config.yaml
encoder_arch: "tc_resnet"
model: "contrastive audio-text model"
noise_aug: 0.002
win_length: 400
text_encoder_positions: "rope"
Rows from block 2 of the text encoder of a small contrastive audio-text model, named by matrix and row number. Rows with one number belong to one neuron. Each number is 50 + 15 x the weight over its row's rms, rounded and kept within 0 to 99. All counts start at 0. After the name is the row's rms in percent of the matrix's.
After each neuron's rows are labels from the 100 texts, of 14848, where the neuron reaches its highest value: "fires on" is the input token at the peak. Only what is clearly more common there than usual is listed. The data: phrases spoken by 400 fixed synthetic voices.
# fc1: MLP up (text_encoder.blocks.2.mlp.fc1.weight, 512x128), inputs 86-127
# fc2: MLP down (text_encoder.blocks.2.mlp.fc2.weight, 128x512, transposed), outputs 86-127

fc1.31 126:39 74 22 16 43 40 44 47 18 66 54 35 52 53 58 29 63 48 54 33 64 40 48 63 58 29 64 42 51 44 69 62 82 53 28 51 61 63 70 39 60 40
fc2.31 145:51 45 28 24 43 56 52 45 25 43 52 54 43 53 57 54 37 36 57 52 63 61 58 48 42 00 73 54 59 47 55 42 53 55 48 53 41 40 61 53 71 50
fires on: "d"; " "; "t"

fc1.291 155:40 69 17 21 51 44 46 48 15 63 52 41 50 51 58 28 63 49 60 32 63 34 53 62 58 34 58 42 53 49 75 56 78 51 27 54 62 57 70 40 60 43
fc2.291 144:50 44 26 23 46 55 53 49 24 41 53 60 46 52 56 55 39 38 58 50 62 60 55 50 41 00 73 53 56 49 52 40 52 54 50 52 42 44 60 49 68 52
fires on: "t"; "l"; "s"

fc1.182 054:52 54 38 64 66 73 45 60 59 45 48 29 64 65 71 59 38 39 32 73 35 43 63 35 24 71 62 37 65 58 39 62 53 56 56 64 41 17 47 76 56 69
fc2.182 045:44 54 38 37 54 43 56 46 33 37 56 46 55 41 41 57 46 64 46 51 65 26 49 43 46 00 36 35 33 64 52 67 40 33 42 54 53 67 61 29 39 61
fires on: "<end>"

fc1.486 197:44 65 53 55 62 46 65 25 44 28 66 67 27 65 29 67 44 43 62 57 59 38 39 69 65 51 26 48 28 55 25 25 42 39 61 25 69 80 44 38 24 57
fc2.486 178:43 16 39 43 47 44 49 30 41 75 18 53 51 47 50 36 65 99 51 75 63 30 64 37 54 27 55 25 40 49 81 58 56 25 41 74 43 35 63 51 64 38
fires on: "i"; "e"

fc1.64 162:39 64 16 18 53 41 44 47 16 67 46 44 50 54 63 26 59 49 56 40 63 33 52 63 56 32 61 40 55 53 77 59 75 50 26 59 55 56 72 41 64 48
fc2.64 128:50 46 28 23 46 56 53 50 25 40 53 61 46 52 55 55 40 39 58 50 59 62 54 50 42 00 72 54 56 50 52 41 52 55 51 52 43 45 62 51 69 53
fires on: "t"; "o"; "l"

fc1.467 030:52 42 49 67 42 57 48 54 53 42 63 51 57 33 53 47 46 71 58 35 56 54 67 15 56 51 25 63 49 31 49 37 57 35 43 38 61 55 45 40 15 25
fc2.467 034:59 53 36 49 52 55 58 27 37 48 61 64 50 56 48 74 32 43 66 62 56 58 53 44 41 22 57 54 58 50 55 49 52 62 49 56 31 26 55 67 81 55
fires on: "<end>"

fc1.63 223:48 50 63 83 69 62 69 46 56 22 61 67 37 55 36 70 37 36 57 54 51 57 56 54 55 68 36 67 42 63 20 16 41 43 68 20 56 62 28 46 24 73
fc2.63 214:44 31 53 50 58 36 38 30 42 70 15 43 51 37 39 27 64 99 49 76 74 26 68 43 59 53 40 43 42 37 76 57 60 22 31 63 49 39 59 27 52 43
fires on: "i"

fc1.156 184:51 58 63 85 66 50 73 56 63 34 41 55 42 61 49 66 22 33 38 50 56 57 65 55 47 63 52 70 55 42 10 37 48 45 70 31 52 54 32 45 37 82
fc2.156 171:44 35 59 53 58 50 35 20 48 55 28 41 47 33 40 33 60 99 50 75 61 28 70 41 62 60 40 45 48 49 81 43 63 23 29 59 49 30 58 24 53 48
fires on: "i"

fc1.344 178:52 72 48 46 51 36 39 47 30 57 48 44 50 29 33 31 67 56 42 34 73 44 55 48 73 42 41 66 35 51 54 66 69 31 27 38 60 72 48 18 33 42
fc2.344 198:49 53 17 11 52 58 49 52 17 65 56 50 45 70 69 46 36 40 62 48 52 61 56 62 38 03 71 42 69 58 62 47 50 65 49 64 43 47 65 65 79 54
fires on: "g"; "p"

fc1.52 113:55 46 59 66 74 47 81 50 65 35 40 50 56 66 45 79 34 48 45 62 43 49 44 53 46 56 41 56 48 48 11 41 53 55 81 33 51 56 40 58 31 95
fc2.52 118:35 26 62 54 56 29 59 15 50 62 35 55 46 32 39 46 59 89 45 78 73 31 45 47 58 47 37 33 38 43 59 48 62 03 53 56 43 47 67 19 31 61
fires on: "i"

fc1.101 202:51 65 71 86 62 50 74 57 61 28 52 64 38 61 45 66 24 32 44 51 55 54 61 54 48 59 50 75 52 39 13 37 47 42 74 23 52 53 27 48 33 73
fc2.101 183:35 45 56 50 58 42 40 16 46 61 25 47 43 47 42 25 65 97 51 81 61 36 65 48 66 72 40 39 45 52 84 48 69 27 29 57 55 41 58 22 55 47
fires on: "i"

fc1.470 215:49 59 68 85 61 56 79 51 60 32 52 67 40 52 40 64 29 30 46 50 55 56 55 56 52 63 45 70 46 46 15 34 51 41 72 26 56 60 34 41 31 76
fc2.470 215:41 42 56 57 61 46 36 17 47 58 27 46 46 40 39 26 62 98 50 79 65 35 72 41 65 65 35 46 40 50 82 47 66 25 28 60 53 34 57 28 57 49
fires on: "i"

fc1.320 128:44 64 51 53 70 38 63 48 52 57 47 35 41 80 45 71 31 32 46 55 62 44 45 76 58 43 54 44 62 32 20 57 46 59 65 32 39 63 66 50 46 80
fc2.320 134:54 24 64 51 55 43 46 15 47 68 28 38 47 43 58 53 66 93 28 81 58 25 45 35 59 37 51 23 43 43 65 64 50 18 47 63 40 42 53 29 33 51
fires on: "i"; "e"

fc1.120 127:46 57 47 58 70 37 74 38 46 43 48 62 23 73 49 72 50 41 57 75 55 38 41 71 67 56 47 39 40 40 17 21 49 43 72 28 66 76 48 47 42 74
fc2.120 118:39 29 55 41 53 35 47 39 40 81 20 30 47 36 51 43 53 99 31 71 66 20 59 40 50 35 47 32 50 30 71 70 52 24 40 66 26 36 60 24 39 54
fires on: "i"

fc1.242 211:50 64 68 84 65 51 74 55 60 26 52 67 38 59 45 67 25 33 49 49 54 52 60 57 48 61 48 75 50 41 14 30 52 42 73 22 55 55 30 47 33 74
fc2.242 189:38 44 56 51 58 43 38 19 45 63 22 47 46 46 42 23 67 95 48 83 60 38 66 46 66 69 40 40 44 51 85 49 68 26 27 59 54 38 57 23 56 47
fires on: "i"

fc1.202 089:47 47 27 36 77 65 20 59 32 66 54 05 59 54 58 54 49 59 51 36 62 23 64 44 42 44 81 45 64 44 51 50 61 51 34 67 47 37 58 54 64 56
fc2.202 134:51 43 23 07 45 52 51 50 13 56 36 53 50 45 44 48 51 66 56 40 55 32 55 52 51 00 58 45 46 49 65 50 45 49 45 57 55 56 71 44 58 50
fires on: "o"

fc1.108 056:66 51 58 75 64 55 23 48 79 59 42 24 55 57 51 39 35 43 34 99 34 65 49 45 52 58 52 47 51 90 52 64 52 61 37 53 44 42 43 65 64 39
fc2.108 046:56 45 45 41 84 43 17 64 35 34 45 11 56 59 36 53 42 53 30 63 26 55 23 53 42 34 35 71 39 64 51 67 33 70 36 54 30 48 28 67 58 62
fires on: "<end>"; "o"

fc1.16 141:42 67 22 20 53 39 45 44 16 62 44 44 51 54 58 26 65 49 51 38 65 40 53 63 63 32 54 48 48 54 71 61 77 48 25 54 66 61 69 38 61 47
fc2.16 147:50 46 27 21 45 56 54 51 27 43 53 59 45 53 58 55 37 37 58 51 60 62 55 51 41 00 74 54 60 50 52 42 51 57 51 54 41 44 61 53 71 53
fires on: "t"; "a"; "s"

fc1.125 082:43 69 27 38 37 60 49 73 19 57 51 52 72 18 50 39 51 65 56 08 64 26 72 58 45 35 52 59 63 31 70 61 65 50 37 59 52 53 65 36 46 23
fc2.125 117:49 49 26 23 47 56 54 36 27 37 55 61 35 53 51 58 44 37 61 44 59 58 57 48 49 00 72 52 51 47 55 34 48 54 48 49 52 47 56 49 71 52
fires on: " "; "s"; "<end>"; "d"

fc1.158 041:60 37 55 45 44 46 35 60 86 67 32 21 64 48 56 41 50 75 47 67 27 49 49 50 46 48 52 38 58 08 61 57 47 62 43 65 39 37 56 57 62 62
fc2.158 026:41 58 56 58 63 30 30 60 22 73 34 19 54 46 37 14 61 48 25 76 70 45 52 54 55 58 52 28 23 34 47 89 40 40 33 49 39 59 31 46 42 58
fires on: " "; "<end>"

fc1.173 118:39 69 23 21 46 43 44 48 17 61 54 33 54 47 53 34 65 53 59 21 64 34 49 61 59 34 58 43 52 46 74 57 80 51 27 48 61 59 70 39 58 37
fc2.173 132:51 43 27 24 45 54 52 47 22 42 53 57 46 49 53 55 40 39 59 48 65 58 55 49 41 00 74 53 56 47 52 41 53 52 49 53 44 44 60 49 69 50
fires on: "h"; "l"

fc1.61 066:39 65 34 28 34 35 48 46 19 51 53 49 44 46 49 40 75 52 56 37 58 37 35 71 65 37 43 38 41 51 67 50 72 49 37 37 61 66 66 42 48 28
fc2.61 100:54 46 29 31 45 55 52 44 32 42 57 56 46 53 58 54 31 28 59 50 71 65 57 47 38 00 75 53 60 49 51 44 58 52 48 54 42 41 60 52 67 51
fires on: "d"; "c"

fc1.18 043:51 54 70 47 25 35 15 46 62 56 43 00 53 48 56 44 63 44 16 65 42 60 29 52 52 53 51 43 45 41 52 87 53 55 35 48 47 49 52 50 59 09
fc2.18 039:60 35 40 58 37 62 46 60 52 99 59 41 71 54 64 40 36 37 51 51 76 34 57 59 46 25 86 34 61 41 55 62 63 38 55 77 42 49 93 48 71 42
fires on: "e"; "d"

fc1.208 070:45 49 40 51 32 57 56 60 47 60 59 38 56 52 56 57 28 68 69 53 52 39 69 56 36 48 69 55 83 02 55 56 62 73 49 64 31 35 54 54 69 19
fc2.208 071:48 38 39 34 42 45 47 24 30 66 34 33 53 33 43 49 63 85 53 38 68 37 65 25 52 10 75 40 51 36 63 50 62 33 37 52 58 40 62 37 53 42
fires on: "<end>"

fc1.358 061:60 49 56 65 65 66 49 52 56 39 58 69 48 50 39 50 38 26 54 24 39 67 68 51 40 71 41 87 57 96 42 21 22 59 48 51 52 47 31 67 47 69
fc2.358 058:55 28 30 27 57 48 52 52 09 72 25 66 65 59 41 46 64 64 60 42 61 49 54 42 50 32 49 37 37 60 68 37 60 39 40 59 47 45 71 58 58 52
fires on: "<end>"

fc1.402 032:59 53 71 59 34 33 30 44 67 56 41 29 62 50 56 23 55 49 29 35 40 88 43 53 55 61 28 80 52 41 57 54 74 58 23 45 68 61 42 47 51 30
fc2.402 021:57 63 42 56 32 46 49 73 44 68 38 07 60 52 50 52 25 50 49 58 45 33 60 47 30 47 89 50 70 46 49 85 72 66 45 61 43 30 58 51 54 32
fires on: "c"

fc1.342 058:23 47 37 44 10 51 69 76 42 54 61 87 78 38 78 39 59 70 63 21 57 46 64 63 37 42 44 52 88 23 68 55 39 51 53 51 26 39 73 44 55 22
fc2.342 065:58 61 59 53 59 72 59 25 56 36 66 60 27 60 37 71 26 20 64 50 61 73 47 47 49 03 56 58 45 64 45 29 62 54 56 42 43 45 32 54 57 57
fires on: "o"; "u"

fc1.461 062:54 53 45 70 75 75 25 54 60 44 61 64 51 60 56 46 20 24 53 50 43 67 62 50 36 64 52 68 58 99 53 43 60 55 47 62 28 36 49 69 68 86
fc2.461 077:47 44 37 34 60 55 72 39 34 53 51 75 46 52 45 53 54 74 68 57 66 57 42 53 49 27 42 65 33 82 62 49 57 38 54 40 34 60 76 46 52 69
fires on: "<end>"

fc1.264 175:45 72 31 29 55 46 45 49 14 56 50 44 60 33 35 34 51 73 49 39 73 24 64 44 51 27 41 61 45 46 64 66 64 44 28 49 53 55 66 31 47 46
fc2.264 204:41 47 17 14 45 52 54 47 16 55 50 51 40 63 65 50 44 44 54 51 53 53 59 59 45 00 75 44 62 52 57 41 47 57 47 61 46 52 59 53 68 49
fires on: "h"; "d"; "s"

fc1.58 017:48 47 75 50 40 29 07 49 65 59 45 00 53 50 64 42 47 47 26 39 42 67 31 59 55 53 51 69 60 23 52 66 66 55 39 53 48 56 40 49 58 11
fc2.58 014:57 47 57 69 46 43 29 63 54 73 51 02 67 41 44 47 49 61 45 46 42 42 48 46 46 99 54 38 40 42 44 78 45 53 47 54 50 52 46 51 32 38
fires on: "e"

fc1.332 190:49 54 60 80 67 58 78 51 54 27 56 68 39 56 41 66 35 32 51 50 53 53 56 57 54 69 37 65 43 53 15 22 47 45 67 24 57 60 29 43 24 78
fc2.332 182:45 30 50 51 62 41 35 34 43 71 23 37 51 39 46 28 60 99 46 69 73 28 69 38 58 50 44 41 48 42 76 57 63 23 30 70 47 34 60 25 53 46
fires on: "i"

fc1.346 127:47 42 38 53 34 62 67 51 48 50 55 71 53 44 68 60 46 35 56 79 56 34 54 39 31 40 78 17 55 57 56 58 37 38 67 60 06 28 67 49 58 53
fc2.346 111:24 38 38 38 61 43 69 36 47 25 59 63 47 60 60 61 46 38 54 43 34 75 28 59 59 36 42 67 49 66 47 18 62 60 60 36 42 57 55 49 63 71
fires on: "o"; "<end>"

fc1.138 059:51 24 47 45 35 49 72 52 54 60 35 89 49 50 70 56 55 71 50 56 51 53 43 38 50 46 53 22 61 69 59 60 35 41 77 73 04 41 48 56 44 35
fc2.138 074:37 59 43 26 55 50 63 54 55 45 58 79 50 52 58 51 46 36 48 51 49 55 35 69 47 09 48 57 43 64 49 47 46 48 66 42 44 71 74 39 53 65
fires on: "o"; "r"

fc1.104 135:39 68 22 20 50 43 42 47 16 64 50 37 53 49 56 32 63 51 58 25 62 33 50 62 58 33 60 42 52 49 75 58 78 51 26 52 61 58 69 39 59 42
fc2.104 130:50 44 27 22 45 54 53 49 23 41 53 59 46 50 54 56 40 39 59 49 62 59 54 50 42 00 74 53 55 48 52 41 52 53 50 53 44 45 61 49 69 51
fires on: "t"; "p"; "h"

fc1.480 191:67 42 49 58 66 69 46 30 53 53 47 37 43 59 44 69 62 41 38 94 35 43 32 40 49 59 43 23 22 70 48 64 27 45 58 53 61 38 48 77 37 61
fc2.480 171:68 42 37 13 46 32 62 44 38 71 33 48 34 61 24 57 77 77 35 62 70 42 32 43 72 26 51 55 29 23 44 59 38 23 65 39 52 65 38 30 32 60
fires on: "o"

fc1.460 075:43 67 26 29 56 46 42 47 21 58 42 62 55 43 71 30 56 59 51 33 68 34 61 55 57 31 54 56 60 65 72 73 72 49 28 56 46 45 66 37 60 56
fc2.460 113:50 54 31 18 46 63 59 44 33 42 57 65 38 58 55 56 33 30 64 49 54 69 55 55 45 00 71 56 58 56 53 35 48 56 56 49 44 51 61 51 69 57
fires on: "t"

fc1.123 069:37 74 31 40 51 60 47 65 34 62 52 39 70 49 78 36 37 48 58 35 58 25 73 61 23 45 71 32 80 47 66 57 77 52 39 68 41 33 66 46 69 52
fc2.123 104:55 50 32 21 50 60 51 38 28 37 51 68 49 43 38 52 46 35 55 44 60 61 53 46 42 00 62 62 41 54 59 38 51 51 44 39 45 46 65 42 63 56
fires on: "d"; "t"; "<end>"; "s"

fc1.224 056:51 60 31 29 53 49 22 55 38 68 46 05 60 55 51 39 50 62 48 13 54 41 58 53 47 39 71 50 63 43 69 59 61 66 23 64 47 48 63 47 75 28
fc2.224 082:50 43 29 28 45 54 50 48 18 41 51 57 50 42 50 57 44 46 59 48 60 51 56 48 40 00 72 52 53 45 54 43 54 50 46 51 48 44 63 47 69 50
fires on: "<end>"

fc1.133 114:44 64 43 58 89 39 36 28 40 40 47 19 43 49 47 45 42 32 20 46 61 49 50 48 57 52 61 63 38 54 36 60 75 28 34 49 72 56 41 40 46 88
fc2.133 132:38 40 33 19 50 43 45 67 12 61 38 63 36 62 74 40 39 57 67 48 48 41 58 66 51 03 56 57 72 52 63 43 51 65 41 66 42 57 51 54 61 59
fires on: "h"; "a"; "c"